A small contrastive audio-text model, trained from scratch.
Model: encoder arch crnn, encoder rnn gru, text encoder width 256, text encoder layers 8, text encoder activation gelu.
Training: normuon at rate 0.0031, 1900 steps, batches of 128.
Data: 39062 training examples, 6.2 epochs.
Rows from block 3 of the text encoder, named by matrix and row number. Rows with one number belong to one neuron. Each number is 500 + 25 x the weight over its row's rms, rounded and kept within 0 to 999. All counts start at 0. Numbers have three digits each. After the name is the row's rms in percent of the matrix's.
# fc1: MLP up (text_encoder.blocks.3.mlp.fc1.weight, 768x256), inputs 208-255
# fc2: MLP down (text_encoder.blocks.3.mlp.fc2.weight, 256x768, transposed), outputs 208-255
fc1.309 097:473526485486497500477497515506518501526529508511497465515514497521497506461463505492466507520461529485468435529489520535501534467534497460486475
fc2.309 122:492499491489481482474526492482529508505513474508499514505484487536505543509512473454509504507515492477507507530540483548487507508464502489453505
fc1.310 104:483544473474536544503494508506485515483455508525467522469503498502472480477488509475532495514529494432502537532498530499475506500499469527499507
fc2.310 149:515516491518499478481469453486510507499489528488544518505496488447541450490536525492525552478495483484510490496526535493502526511478514494493557
fc1.311 102:500484480510512495498542482455532510493513473497543538519515523514531489493498475513469515502411500507501507482504497526523496476496491504507505
fc2.311 078:507535514518468467483509514489513474478502503511464519528478480527492468509445491488489502514533519494513509544490499492517497509500505493500513
fc1.312 108:515486537486501497489529493464491550448529514484525495533506474566529503536507478437490518499455482506510493493496467478513501495540515501493489
fc2.312 122:506480481528482501439470487498481516498525486502476548492528518525490508475455525524522455551545522550504501517476498495512529472484482521475514
fc1.313 093:449504491477571488510488482471468556505513467506507487495488513531488467451489539519506563486432519528467481502497475524502511513540526489505484
fc2.313 052:506569504508506502459493485505489468484513547521491504501503489488500521505548462500488497465521508493540501502463497508497503518487494478518487
fc1.314 087:504530519527500510501466471472483446488519495471508522518479534507508484464512538506471493513499475523499516486483498489551482501534479501479504
fc2.314 059:498452522445497487477523499487422500498500446502479493518535525495492498481496484518511521567513499492491479500468527516496434526491536504459525
fc1.315 097:488493546464449520504497515523525479503451509515463543516454519506516510506480530526500476508550488532557519479520522476449481528509482427476505
fc2.315 093:544514491491479538495514543469492497506496505512500467494504547498467518481445457474495490483487544512491518486509517519492535504487542527495468
fc1.316 113:482561477533513526526482515505469488507562489490467484510492528503509507512522511530487562480473486516493506490469494481512533459502488481485479
fc2.316 086:512451506447557448505497475528481493498498518470468511493504494532469488467470462511524508497561489509465517507524540507508518466515488510539497
fc1.317 088:528518521509517478425461493477502461496541498501488475495515505459519501502539466498505530524555485492460516505505476488538520517500492521483474
fc2.317 045:510494487520542501527430512505468493471535510507523479465515559513501470488530515539521547506515552502544508480464440474498489525545504515515526
fc1.318 108:535531511547503494485468499487553453483505478495487518544472499502523525478508514510521513475524527469507498483485477506497527492543485525505547
fc2.318 119:476486461485505506455485510535522522515505494467509508483512502507487471533472493526520468502522491528471467538523518499541503484479488510472491
fc1.319 109:477488507534487484505530567442510455492533459488489516501453482456495479528493496515501490532506525553501462489493475528483507479545465536503483
fc2.319 124:515483530520527493520500503526455536518496518474524496502495499533499518503440490446510514509561482474528468504525493442502484481495522455549485
fc1.320 107:509517500528463526548485513498475511489490512475513498522535494480553481515506490530485510557503515483494483493469503501462450495500509498502526
fc2.320 112:524502499454483493517491486444483493511541449525495491467501493495444490536502465470543497467497497475533488506478514485523488478509504475516486
fc1.321 099:530499486491489475486448497493509490517486477477499478522513501501529525498508487463503520423514533529504498445478493502510542477480504501480489
fc2.321 151:513482487488476503481500555520500509471556510469509462520507468479483491494512471525466494503510507514530513501495458488499467421508519468507538
fc1.322 108:502529505497492495498463469508479475503474493486491514465457501502511497468489513511486504473511536486505492471468550515477517476509435493538541
fc2.322 079:489500509462536534510509504496532500520521517534524501494533510471482480517528481482505496488532458524518547522490498489503506589490483489519508
fc1.323 083:511507471521488450501510484506494467521526499519467532501500499452553476544543490561519517505498462478483508506488482519476516535547481479493500
fc2.323 049:448481522492491513523488449503470494439510484459488527498457498480527551504482428526543509494491462505484513539510489468507514538523498530472476
fc1.324 103:511501477507518506508514485519492506445483542497514529505484465483492460481522505493489471505499534518511531492492560498505494515489496495505583
fc2.324 105:497506505496490484453455510494476496552509448471513497495506473519515512522515515491490492478491517473480492531490472455483486519540500484508497
fc1.325 105:474519502490489468504517507495572507490506523517489489491493502528482506493497475521552504538482475491521428494458536476486528506520516516487506
fc2.325 110:514506554507486499476507495469443515521524500518502512516492500462493521468496495486463488479509531489505504535508520531495501510495509497497482
fc1.326 089:492488478494490500536485530515507516534492523502469564495499529509513473494533502500488533496493491518468497525514496528510499544493500489495548
fc2.326 055:504523472515478480471484518474456483508506471485447491490487524516487519469508515510499512497507504498518482492492451476509498522553502497474500
fc1.327 101:489508526463480504475508522477511515503550492482514505518531503511507498442496472494465529492511516538501488512473515499578473498509504490476467
fc2.327 091:479496487560458520471506486515520488493486504502455480526515494491484516515494493466487490531505468490482483517492500548505497471484510499515480
fc1.328 088:486518506533500474497470476486490468501510491496467522543524518476544484542504505515504543543548472517493503474458500497512476530513468462516470
fc2.328 050:501463500532523473480498522495512485475524490487487489479489543505477476492489521490514551518543488477487538473495477514475539515496489509504525
fc1.329 100:480501564523500501484494477528492466501481468529483506472526509478510500500428516514532507495512542514507552471489523561514467507466448525442513
fc2.329 162:440500519476532503491484483537524514536525490486505505476478505493525525514486537552545469507510493497508471534507439470518493509514526519479516
fc1.330 098:501518525487514526536522516521515452482510493478498536504485524474517488523537496575498524535467500488490526454460509475485516526508501495462517
fc2.330 096:499483489511463510505516471505531559489510506536483446521495447493452501488456503465483553448576510514503504522489435487524485471499497501495504
fc1.331 097:511466520489480490506463486518437475483495500499486464505532553467511474515514455501501515441501501524484494501519507500480496509475495466524457
fc2.331 102:488511493536532552491491500516482534520501528515479552516500509496530492485498500516529480491491511451525550520505519507543540488527473509526530
fc1.332 101:481453509497492497507532531525543491519481502515493469497491496531519471477527530488508558485470507474504495506504480487504493491496498458528475
fc2.332 076:503485480496532525466515511502476503520514476502491503464507547499493522496449445481517476514500462496529515505499523482494500494436485498483507
fc1.333 100:549494479514466493488493478485489466531506489487485463519459558479460558549533494493541508493489489515478509482463541532508526500536497448552505
fc2.333 114:460501521535525492513505527528480479454490497541578533512495485513491472488488485488501485505469485484537529524521512514481494510514462509462501
fc1.334 102:531526520530473513527492495479460502490491515488494486490526475476513512457507490518491480487490545518522456463431480510490529475484501517526461
fc2.334 123:527484463516533480473484495500493514518508511507515528477488504505502490513474479495534513475500493489520514479523536515508492488468486458492524
fc1.335 100:469490488509499488496460514512514475495502496502504494476485460480479503457528496510514569525478499501512464513481507504459489533563487539546468
fc2.335 154:516486502494497506515513496501497553499490530489539505481490498527513512528497464482538501471503510502531537486577480472477506464473481504498471
fc1.336 100:514526482492534527427483573494503460485497514501470492471478520465458518510520495479514498500507509467510509506443467494509497497534509501509476
fc2.336 077:517514509532515481521506485524520504534516490492524471485493540427490436493515470501505457497506519468496480516492501490530497485507455566489469
fc1.337 100:486512554503496520455511470469520481574506497471496489519468509502504494476482476508471494477502575498501556474478531508473516499501504526491550
fc2.337 088:521502498525530526503545544515474490471430431524523527488552498528503518528496506495562538479493509487486503502492506508506485503511502511519499
fc1.338 097:518496525444479521484483511475523446489496525506483508516447504458498522525494496480483454527498465486511549532495467524535529511523467525531469
fc2.338 153:491482494488454525493563528511506505527497496504519529515514477517518501501557467531460493500462472457473480497486504495532488511497512544515503
fc1.339 095:488493514482485478544433526479488487505522477468506513457485501480497422482548517554490530482514519499457503513495485566506493471485497484492501
fc2.339 051:493535490517509484426496496505509460464497536478510511489476523497504460502471501485542492513541488522499495425493476491470471542505481505505506
fc1.340 103:436435517467507496534473499493510495507511471508501509522453496487490507493527518522534466494526455458484504520554494510541513501447477512516513
fc2.340 130:427527516502449525552506465494586489491490530485499533510507474502517536482470483514489482484500529490470486477501447528490492549499504494543512
fc1.341 110:513526519518529472488469546515450501471479520473484496455491478470504501472493445468503499536524514512510477495464476539479468506507493501488504
fc2.341 101:511519529457463463497496517452518478495530508504495517517502497492455464524483502557529581442525492505497511507513538532501525488521491509508500
fc1.342 107:489497504488470499519524509557487479551496535459492493502504456532487467522478504493513507462480521539538491484551487493485512499508489563499490
fc2.342 081:527490521493471516489475497462488491474529455489513503479525520456505555473531447484469513483500468486523477501507496481514466538519510452469519
fc1.343 108:535499505543524453452527479512543480481553490492489500552506473490564486499477487475402463473501547493514506491495514482496490529499524505505507
fc2.343 091:493481492503507450511550460539528497503481507506485542446504480532513503519511488517506533502528567509507490508532493523484492494481491472501519
fc1.344 103:411493460479477492513448505466529534472510491515508508512531533493510492469510522587512463516473479504449481515497490485507505479512503488506462
fc2.344 114:524496528492520546529579507493487478501537512495475481510513508490494484491493535455507479478507536533453513495512443505519515560495522514484527
fc1.345 104:483498480453509507556525504465526515536500561535488510527499470517489462486479470526468540518490478455479525526499483464574494534527518449482539
fc2.345 073:498498486560474488481520518529500512485487497468480453490463473478548492562497507500520511493527519543556456464480516489425489476534499528504482
fc1.346 097:521493474521470485478496520475481454497541491505495486499538548478567502509534490523488484490515488499459496479510471539481464479504474513500485
fc2.346 051:501480441510539469478467522497463494471538502484471505460519539469504475491435547522535564516543503506515546475453449496519505523520493497488466
fc1.347 117:506518488488537492521521504468469504482492508494494483486494527460521487494447505525485556514524494524487510512506539509517524459501525517529496
fc2.347 149:477498477474495546494534467502530533504481497490546463498480509547498493511499534495471480435486492492492480537504521478519523486499480515496504
fc1.348 100:485477494483477495528490519507504477488487512492503463555515481501431535472515536468451494513532484502480494524519531473482458539511521510499501
fc2.348 091:512517515545530460518560466524509513509528444498494509529513508466527465526477492520492464498490508530503476487471517513461532482515473488479532
fc1.349 092:488496460519497485543492523471474511471508523493512518485522478509492476454475498483555505515482464515466524476484485531477472506489506497457479
fc2.349 055:478506541519476466478500477478503505481513527513518520492486518526498457498515504484462501511545543489494504521444499492465511564512489468507474
fc1.350 098:473497497491502504487534509487538508495486526462467506498491509505501523512479526534505532473487464493488463524464483539498529543519485456517526
fc2.350 098:524539488488495486478475481509463509505495462531505473500437515445497469411517510516509487504434505542536486486488500478474530493467507490530458
fc1.351 091:524483494522548505497483492501481459495538498495452528492521540470521488479523486510515549482542499503473468475469468507472456464509441523472484
fc2.351 057:461479524480495490520469468522509511475498537511481505505498479461495484461495500504492552472515497479476487525463459535489500490480440486461486
fc1.352 085:515486488529476514509483495425521476491504510465510509510509467476510517493527500520495538489505513507544525480472452510553479480537458514472498
fc2.352 060:510481452516462471525495520499464496496514534472451440504503525529488515512456443491500522544505498501520522497496478478488490523527483568453525
fc1.353 095:515545516546466494511508465558484536462480486473490524479561531528478489495518487501469496501520535499452505512456514535495521546494539500510479
fc2.353 138:531561518480489463480505488497508483531511480509475490496464560508501491556497514481506516494528499528495479476511518499494488506475476484482501
fc1.354 098:556460482490511455515529525510519481503522489520466504537484520512476507476524496486521495502445490512499471527531504539538478529504505511526467
fc2.354 119:472497491467509521491486475511504496518508485487517504470503482453547516522518507532501512505491521490525546518509493453490500469480465562500500
fc1.355 108:513474509484551512535493466518459483524479536518531461488474532440550506506540490514499532454515517522496514466474529537518489469495503512494532
fc2.355 092:491501530501532494473489531474525518498511499459520465521497507528495548508503529462525505533515514469506489502510514476476491514518459482529514
fc1.356 097:530457503501488489507533487488512460510474506536491510503491499499527467503454514522479538475528542476480503489521435492510518492474528516506511
fc2.356 098:482489555512513501526523517483534523439506526473537459497484472533524520510548476493529511496501485494540496503507520482514519474431471533508488
fc1.357 093:507518500506513490502487485541491503486547477493508475473532446464514504515484488499511521517488515482492484533487493511532486522555497475489515
fc2.357 088:468478472533477520513510509446515465530461484498501527540523499500465531498505527472511511491493486484512511493489503526462530510497507490507479
fc1.358 098:526516479538504523491495465538460483458508474457488459485502481524521499465571509465483575507505509518520498464534504522479514488465487520547517
fc2.358 114:504515461476547495491450519511556509518537492485505495480498512476512500506481527544503512456498512500461529570515565511487501498507515545487506
fc1.359 104:528497480499540477421460524507490519481488477504478500471482466504493501481475496482529460505502490520463505428507525497496538480503511518496484
fc2.359 089:515473480510520493515493502526440537522512465470501520496470485491529519472505493501500515521522468493477492495507495507504479501499507539511581
fc1.360 100:507544520494548470492461459481520492513487488525475496521487539508484466519525523492483500482480549533494533478468518532497442555538499479496520
fc2.360 114:467495528549487533461480515503450484515550511497541454479495498456474478487507538500554502430470457511505531476475522476501536454513504512506503
fc1.361 104:509457502511524494460497552524502492508500496508523543499467473517516466450528502487487525472499474487503488485553498500526522470487508517506481
fc2.361 115:498510505523489520541510507507517503483543470507508461496541518510496493483472526435445497535485517459493510521501517499485496530527488510494479
fc1.362 100:495513500510499531506529497509508517530481491499530497520539520497503447500546524506487494504527518490507539551490512544496508483492526479469546
fc2.362 105:501484520493533532529517479521533510450508485510509497523483481484490478473506502473493518519450460527453495465520475490489511515463561530486489
fc1.363 103:468497495511525518489478514484474470513518504520457486457476516499478480498507467497489512530518501536555524494496491509492521499528453551513491
fc2.363 185:505515526503513493504491476481507482516497515467477505524484464478529496497486493464485515538508469476485503496521486502498505566491497487444564
fc1.364 096:470469476461469480520475519458479516499500503490533535447505554473484466499503503475465492484485519538522523465505527476489468474509473511458463
fc2.364 113:515491495510501473583510508504522541486519514542519448486482467514480470479521483493547489544486436491465466510462522507511522523496512475525536
fc1.365 113:508509526489500507497496500484538494512521471512515512502503495514481491500479477497501510521485554465522501444476499521518554488458560508512501
fc2.365 140:477507478470547489472465541524503516462429503529496499512507523496552517506499522538441485456475510486484486529495491501482488497523477462484465
fc1.366 087:487516482472487529509475517499475435499529457515468493509516561506521482437499503491489509503490508524454478443483464501503475495512446491531489
fc2.366 052:522549436486516515471497483507470489498534472461500484540477480505502472517518456536486513523516529498456511472499434505505476496562496491516496
fc1.367 089:518505459504494512517498500469448464524520477506491510485488498506486490466513478527500484525517528495445523476491491488518554483490463501504513
fc2.367 047:561466456522504504502470524465492497503491493494485506492500514499495464468527492485469514502515488529503517462535488514545549522525494470511480
fc1.368 094:491487525515519456487481466489503475483525509525516521524491503465493524509570530490505499489509527517476565511428486480534488508522509527457522
fc2.368 111:501542523444467557518467507530495495462471483497498507489510502494482499486512518480455514522501512517535482479498486498502479488525474519499478
fc1.369 081:503514503476483530499490519469500485465499467506511499476506548521518476494554491511508566469515482493473511521524502515487531525517491518502522
fc2.369 052:492444526498482491487496486464503521486547533547495537498533511470450478492462464491503561512526501509523523476444515522478505510534461469478486
fc1.370 111:555491494493483547508507497521476496494542554483498484464502486481480502534497528463505466493535509500518532515503515497538540543523463499503455
fc2.370 089:488491541478490488478524510504496523503481526462485545548482553531524523496510489489470544503447495491509470494488457521482448472451555469473523
fc1.371 101:498494512488484546497515484469483525500540517488507486492501497460486502494524560495473489542519483528507471487485511475487521478514499489439515
fc2.371 106:497502479488506489556515531507518476491494487501493521496456505508435513480508486525489464459470534466512509471500455506500455485504559538490503
fc1.372 102:520477478478499475536479503508498571501489483536467507518497485539512509490449500513474514500566528536497476479514484513496502507473513523499499
fc2.372 110:472473559497515502497499475453489485498507507514504472486535515514503494519539493464508526533478508538502522518500501441522522512501497512531504
fc1.373 097:472503498497495459492493467463447495512491511489517504542468488451524479534536507452516519500483479488495513525463462482509486512446476542533491
fc2.373 121:494497521514504541489500551522461501506490497476500484472492485495471515446507546482486454486494496473515538490492496535490501491508541508476524
fc1.374 106:460506478524475479504485490455460515502516469468525480487461527503505513481484519506524517504478504529482549548509522496472464484482487519522526
fc2.374 109:521478498486536537484493534541494505508501526498502486425463512514475518485497514518509448466517500520493515446486503472534515529509522534490511
fc1.375 091:497526496481501491455461514489500435528531490514472505484548533461512510493528501486469505538559481504469501473494455470510491499520436500486460
fc2.375 044:491516507497513507493486483469484522440485483492473482484486548477516485499526506558505538509512515493488474475510472499500451472520482535498502
fc1.376 110:543483496441504490499549500469485463455513496496523504502492498484535501461475464500463527493539526500461474482505500500509513513513518510534467
fc2.376 181:500521475523497484479506479498519494486448562498539487503502516551524489508485517514481505483563506486496471526536492501525497466489471499497516
fc1.377 092:482508481459522485520494513504521529501475535475505527491490515493501522514462516448491510498452519518492483538499508495517451523528530504495527
fc2.377 098:506445466533477482511503482506510506477516481547508520519527491526522533470532515494478529502476483466500504465470528543544505501490516509498483
fc1.378 110:539495535490514499464508519475497510506482479516488518473462531494509522501498507481493521546525492479516524499484497484487536497540496509501497
fc2.378 099:492447420490495531579499579474493520454532506518503482517553486467509506491509520507505496502517455490480501475511545496495503484568521496458516
fc1.379 088:497487440535583500525458508507494508519510493490476458461502483494493522473482550512503511494481494496492502479499463554455511509493493515498493
fc2.379 058:467520474522488476487514535508458431467508501483457516494515490495513478507485493493468539507535516552498474483470519514487514492516489522503449
fc1.380 092:453495508529500520490480519554442534531464492449485491475478494485494498492526491522531499500474513471465525458488478508508493480543479542510473
fc2.380 070:520537468490464513517512502462498501499584494480474515533508519595483475514472510512529459539472519509475483540497533534497524461474515483444512
fc1.381 093:515530498528488495452458500495501466508545501520501514492531509479518484496544492515471495501538475552466504468515460515472476487507467536507485
fc2.381 049:521514470507529514498457513495481484513590522469474492500508522469519489523508522544549556507503530494509515494520490488496525494526491498468495
fc1.382 091:478462482481514476492518525542493514473578481476522479547436515502493508546518509472505518512508502539474527490511490532517461482483528510477502
fc2.382 062:498539515496478492523486446459483460488485471533485472535533491479512500514489534491516483484461523510503510512513517489518541461510535501523511
fc1.383 105:506471495531478500483512502496526483466507516468528508513495494444473491529492488497470485459524521491501498517459541501514467529516471503555500
fc2.383 073:487501493488509517475504503500502472493470487536508485483539542530506500543456476480491496497478555491508478509521484494531554498511511499486483
fc1.384 106:492503512523472530497494546508533512476522504496495512480462515519495519503451514502519501523487523489513519485513509533520517519504518494462477
fc2.384 100:535519487449468489454443474541480471494508467535465494493517515530521495509502503498440477500499526498488473538531511489512488521469494490505443
fc1.385 104:509479464458535533497532503475508449486483532539483502488448465488490526469492473488479514556497489518470531569468539483470518452514494489561481
fc2.385 153:515499481491581510501461490512495533543499496472485504475480536470502499510504509516492482482488464520510519515506507508446484533514523488500493
fc1.386 098:494501459477530472504491541496511486500483524539513472502519462532484496534506505524487485537543496474509504541468526507480488484513497459478518
fc2.386 112:515469486511442494526530488460545443514514475486530497529482508433485492520492486464506566466463520483500522488482512475504546520490504524526504
fc1.387 106:519513499469495480495462477527490508482502452531477514467496496505519448493459531529497519458543506495514493453466540435481488518495537444488503
fc2.387 060:490508520490493499508493534461455478508507527491496539513511551499482516521523469500530475589502462486492491514505475500477493484500479442502516
fc1.388 097:509533477528517510509476529527498502514466485488441486512528533497470493485518491454504511525488504508510547459495536491490495500512490487514539
fc2.388 125:463504540513501475495446499498479472491512527506519456469479474520497521516524498503470496496480501518470533478499525449498479490494499492504541
fc1.389 102:491549473475485502510463512544498451524514462513510537517500494520503530482512504461484530528511499526486492490475509522505453521533481516495483
fc2.389 127:499430490507504488505536500511487529529520524503546435479530476495533495508471541498529492534528474528508506521515461499488509465470495462526520
fc1.390 083:491532508523504491497453497494529479505512509478443507497542449486531476493507495520524525534510489538478495482447497505485501522557485512513487
fc2.390 048:504517459526532482461524540518485503460516524460492495526514489507508485515488514561536562476521515499520500450478497517482482493505501539510546
fc1.391 092:504549508452499480499486532468474516500518475483525471510551493485529484495520533538475508526492503491467492494470495534510493500543497538485485
fc2.391 049:524494507504530503448494455502489432447531541503498436487465526495476491481512533513508513505510525516510467434468494529511491512503538505528535
fc1.392 094:491513508547525491482480487491504486454487496471484535484506516481411551525523520499521503526509490520474522444546482511512496488467468514594493
fc2.392 085:465513520524498531494517497501524482484524490512547467488494474450526456480524511497524498485485508577507544482495527455502507441488493516483474
fc1.393 090:467469513527534451493478495508496510515510492468481491469475551467512482494540506498493471507557483505457488470499492486472519463541486523531496
fc2.393 046:540506430494530497485503512510477486497525504495486472477492538490480473505477509543509442506499519474501491471550513497522504543499486500530512
fc1.394 105:514474504488521500495514507490494539474532519450556451507476465488480495516458505492523515502492498506475482499487480514525524522532488444485559
fc2.394 079:476525488505432526508516466447477478524497483552476510476537496503491474545522469508496510558486499484535499489449497509477501542506508536479435
fc1.395 101:524460524532512547471501487501527515473521530507487498497456529419489448463486514518488534509475517503461528506483527559500524507492488494489510
fc2.395 174:491513515493505488489510506482480537463502541497499505543504493520491455514495493539514469547488508507554477525515496507498476448505487511478500
fc1.396 098:459480498487492477534480514443524511500487514506481486505520522504523466538489533506495503507512507509475495509491468488512514492457502473484522
fc2.396 087:500475517503491517501546508493516505502494463502513555542475483498498485482541444479470486523488495479499512507494522477513521493515529518539495
fc1.397 109:524500490523497514514513510519455480487491536513520511470483507515498472500488560483507481437494479528525506518447520510498519484517520459536509
fc2.397 072:542518504493531495472536472476470497453507522535488501497478524511479465535473512483453491486529542502551520490502506501485484520505483489553478
fc1.398 106:480486477538495508538485499463471480548513503517503499478455491484491466484497484512546517517503480500546492539510488509492450508525546516539497
fc2.398 091:559514500491555504518497506472496514523450526490506488518476519546531513498518510514521485483505523471499477501493460557470525499478529485516502
fc1.399 098:475500511458500498483535496471552514526509480540495490500442517469503494500473552480491519519516485499507528474500432523485485492456528483467525
fc2.399 087:529513485477477549519467482501478487488486526544481539524524506498526510505518529503489478513463497498441496519534540524520535488496549490543476
fc1.400 103:504467508470491485478485523527472489496483515505509474504504486460538496488514499526480538473489489501485505468513488496503493534527547531511523
fc2.400 109:511477548460520479480515520519497533516520524498478494508507545521491507524448467447507495486476553492518459486495477537482510487478539479499436
fc1.401 095:536503507505515486491465530497490487528525512528504485506508463482480466494502508515460527510509481514452476477518489515474518532470492520522511
fc2.401 043:483526496498532488492521488470484530473496526499493469506529532508483474490484475482486509506523555515428496439481479512518475495506487485469560
fc1.402 085:525516459509496535467500532462475458490493497507470560499538529515486475469527477495505506470470525499469502473490481513514529491539468491507482
fc2.402 043:494510476514498505487476498525509469474497500507514490497506501507522490510488459500470553511556521520514524491453478481501567512504498497522474
fc1.403 111:489468484526495517504529498498492504482518498547514468483480513509510467518459531523471466526500541505518493478534559504463495438498512475500518
fc2.403 066:533521473496516489498485467505494458534452502483465531487496481491520504501488477526511480542519462488445551570455472496463490554506523500488478
fc1.404 091:494518501522479500481495515501472499542499510481504522518480511487512510520497511539508498527478478496484463472478492503463494501526511433450503
fc2.404 091:532523458513505501524510530524502490451449483548465498503538460538502497497529468539557522502533506481567458520523477506480469499526473548533543
fc1.405 110:513488490520509473441488487495532524498484439539511513456445505504469477482475541529515528492523544545488525492526481492535495492500506495508497
fc2.405 075:497518512468525490555499504476463482496521549517492484498508489500501498533483498464483507483508494508505513499501528486484553548516490510489451
fc1.406 106:502467526460496506492482482543491485495491489527520470476493501432487530510478509530536532496490506501486468486490540471484539471486468459507474
fc2.406 109:494504497551532510418481522481525457491481465513526508563477519526531509561499523497486474504483523510492516525497491498499494502514501499530492
fc1.407 110:512491467530477497491480504509518506483487488497464523465480513463511530494555507491475472464520454510507493463499464499522452482480513482542507
fc2.407 067:458509522449515493503543464480461498509524518518469494530476520491487478524493478470501525538557431453479573506504505517472500516590521517476522
fc1.408 097:508495473531448494534516502505468478532480498466504501511510498492483506480492444482462521516501505494557474470503466555497498501518539495517565
fc2.408 076:546499514492517495503475487481511485442508483496531468529484518486475501508519478555522537477481533520510460499503494497495511551527496512501476
fc1.409 102:487514499505540518480502517509473524502522543492484497485473499550519486506476485599476526505471487476459490531450482496462460494525489497545490
fc2.409 132:479492466506494515485484518523509477502480497541477530550515504502488459443484509506514470532528485471504476492476495506521503503489501488505479
fc1.410 117:528524455497523498505532514488545494493522500557503444535474509494482486519487462480512475483531519464496509538492550516540515478507479515526502
fc2.410 109:443509489520506534462499489491498498528483479488482513540535489505482501525471548463422453521517517516500519471518487477475544507536522449483481
fc1.411 085:500507518489517490479499536483430482459510488487457493480489524534542512446537498454493465559546526517426534487505484511463519492496452441502504
fc2.411 071:501573478485504510521475529476496476504504482457523499487466534543490466495498450528481512461490531494506480461518432541504456493508503518495474
fc1.412 104:510531523472503525502474539475489499480506487482487475513524524498500538460488562519514528484480525500524524531494521496507507490493494448497487
fc2.412 071:490517503515504495518483481543506500495507511532480524528439531522483474533501465455454504505520471502493478483468503499542508505483501488436509
fc1.413 106:425506486492520540501471527498510504485546498476492513514510533504507491490537489459507521471517500461506497479490544515529466499479493503519495
fc2.413 142:528502485528489487490501461507484482486474558507506492465530522527538485518473487582455497468450486525494484539453504522521482457511515482506481
fc1.414 090:508524520516485521481493494521484478538530514493469508517529530507541501486461457483481531531542499503468514493513410498472503477523469499499499
fc2.414 047:516471480522535505486457536504496504494537511485470501481507513508479498458475520520513580498540536531493505436511494497502491534520465490521519
fc1.415 099:525520503496533499466509466506495497506434509481482521526449497498469491491469488491463476506542526473510526460503462536485482493498502527508480
fc2.415 100:474487579537476489558482525487485523529503472491519477492515535504505466507519473508518494493510488532479469510496543524531505531471508481514503
fc1.416 095:482477504519490522535532490488510434460546488465516489510510487521456497465511472538539500490524521500518514478507468484527506504546469511519498
fc2.416 134:503474508466520490503511495522502458503475484474484502499503479493489562566504525477511504523504471457475555485510493500484507474494492524526483
fc1.417 107:498499497507527469510519497491501479518514504551466480469497489511510509506532478498462526475516470497532472504488527489481481516512492508485516
fc2.417 112:489511453516462545487515527460513528511513482488490524528478487512490473513480505514483494488454466511487492505527506485518508512543491489501509
fc1.418 095:542487512479466468531513490481508468466494513443525506514470526479482538496532504508455520473495472521479491472487453527504495493438520511518499
fc2.418 155:479515474446492500492502482508512472470507528495516517497486449500498487514509481470492491450524486462513535500495500509477515479455481503469505
fc1.419 089:522498495520515502489481519497541490561481496511499510499476558503509506482488521506480491536500505526498491502454470490443519495562466484477490
fc2.419 113:477527498484497509481535475567517484497534465486490459479480487488495518503500523480504506516521475504484500502518506498520520497490543525487479
fc1.420 094:505486491508485483503519509534501463529525495506517472511494516481486524493515519469500478477480546485501492546513516500461534495547512541532481
fc2.420 093:520514480477470506491491506493474487494516516503476575511515494447513458470483490487503488517516502510536489542512496501520496471488502476457485
fc1.421 093:497475499487460523522482517526506487495509470476488492489469509476495505451494535462503563490525508468471497501526470459487523545552491512490488
fc2.421 049:509531513480502498468439526532500466472454531469499497485534508492503459525503467507514506425503506504488474492476489486535515514507500520524476
fc1.422 094:473473466462475459525483528507505478505489527522526478478494480508536491541446503543460518470519536525505465505458516491488510493504501480457530
fc2.422 163:525509492506524489506519552468502463506505527489523491542513459460501487551503541431546542465502489479524558470470507459560484501503529497525522
fc1.423 098:472489496526499456469504448560540467502538469459528467469500475555498476564464490468558511527514497520522441496504539461463505515512490536504491
fc2.423 092:493498497517493523517454522464499484511485492551486503518524501456536524457541496506453471499466494519507502550514503493520521484464526473509501
fc1.424 100:525527515512494477501502508488557476473487485493498472528509481524478502504525537506484496488537505502536508511519429527496516501485496507470459
fc2.424 098:522495522497504471508523495514455504503512518452496494472554502489495485515498447457502534484509502498530477492482533521513532462495501510509459
fc1.425 095:469504487469501539503457520454517511498520471544489493535465492469471448511507532508503559447462497495517515548509463538512480519529516474499505
fc2.425 056:542514517492492504504495468490455505524470461512440475485472485503485463478524511495537500510483511529512552520462476523485490518536503508473510
fc1.426 091:507507485508456511460477517493473436483510498499476509519545553469517504488532482517460496552523523523490477458502440509512470485482447519500460
fc2.426 042:486473449525538494474472538504485522462525490489499491465486539469504511486512499555513563526516531514513499388472443494525516514466497516502491
fc1.427 109:486494465531537523522511488496486493483489479459511503496442484502477489490493501506486490440520504536511506474460510475495482496510503508468504
fc2.427 090:502502530503452498513498550450517547466537504510501522526526497500497493520460502500503514552516485492517499505484483486513468494532477493467537
fc1.428 094:486434480553528459513471518499500501506497446510531475452514560453533474532471501474517494507466515462490463525421502501560520500532509500491518
fc2.428 115:497496469463503503502452501530490480496508493498494522487552436482517434479536486504491476477501497523531517530474543480490483505530498487507491
fc1.429 105:517512504504478460528456522471499519450478518492511499560497507492494505551514471523509543559520545489488508514475503487482487526506489498458491
fc2.429 107:489480499479495503498505485530500467525509524462515458440520490508486462505474512461447527469481450499504528485494477500516499533487539536507496
fc1.430 109:499489468506497470490482491490473462464489534474516488508521515510465529527507465489559482508472469502528526505466472514518537495486494512506543
fc2.430 098:514511500466467486501579493501497472439474508495505499479488509523560532504451500491439475497497521483457490475516498539530492498495492511477467
fc1.431 106:512492471493495529523483496487511558480467524524502493502471478499542497459506472540490478520478510529471545506496501478494498521509531463527488
fc2.431 103:510474470520538482492497510523445518490506511529534503527488490505502477502537460526513498535520500507509501490509498514524468533482487493490520
fc1.432 088:499526541521493510525463499481484467490540466461514472492456543478545475460500513482482532496552498506485489535515522491500485511533519477483510
fc2.432 052:544487503528513504555485475493477502499503503565493478513504460536506509549479444586484530496523485536490533512517460500534525499513503491515464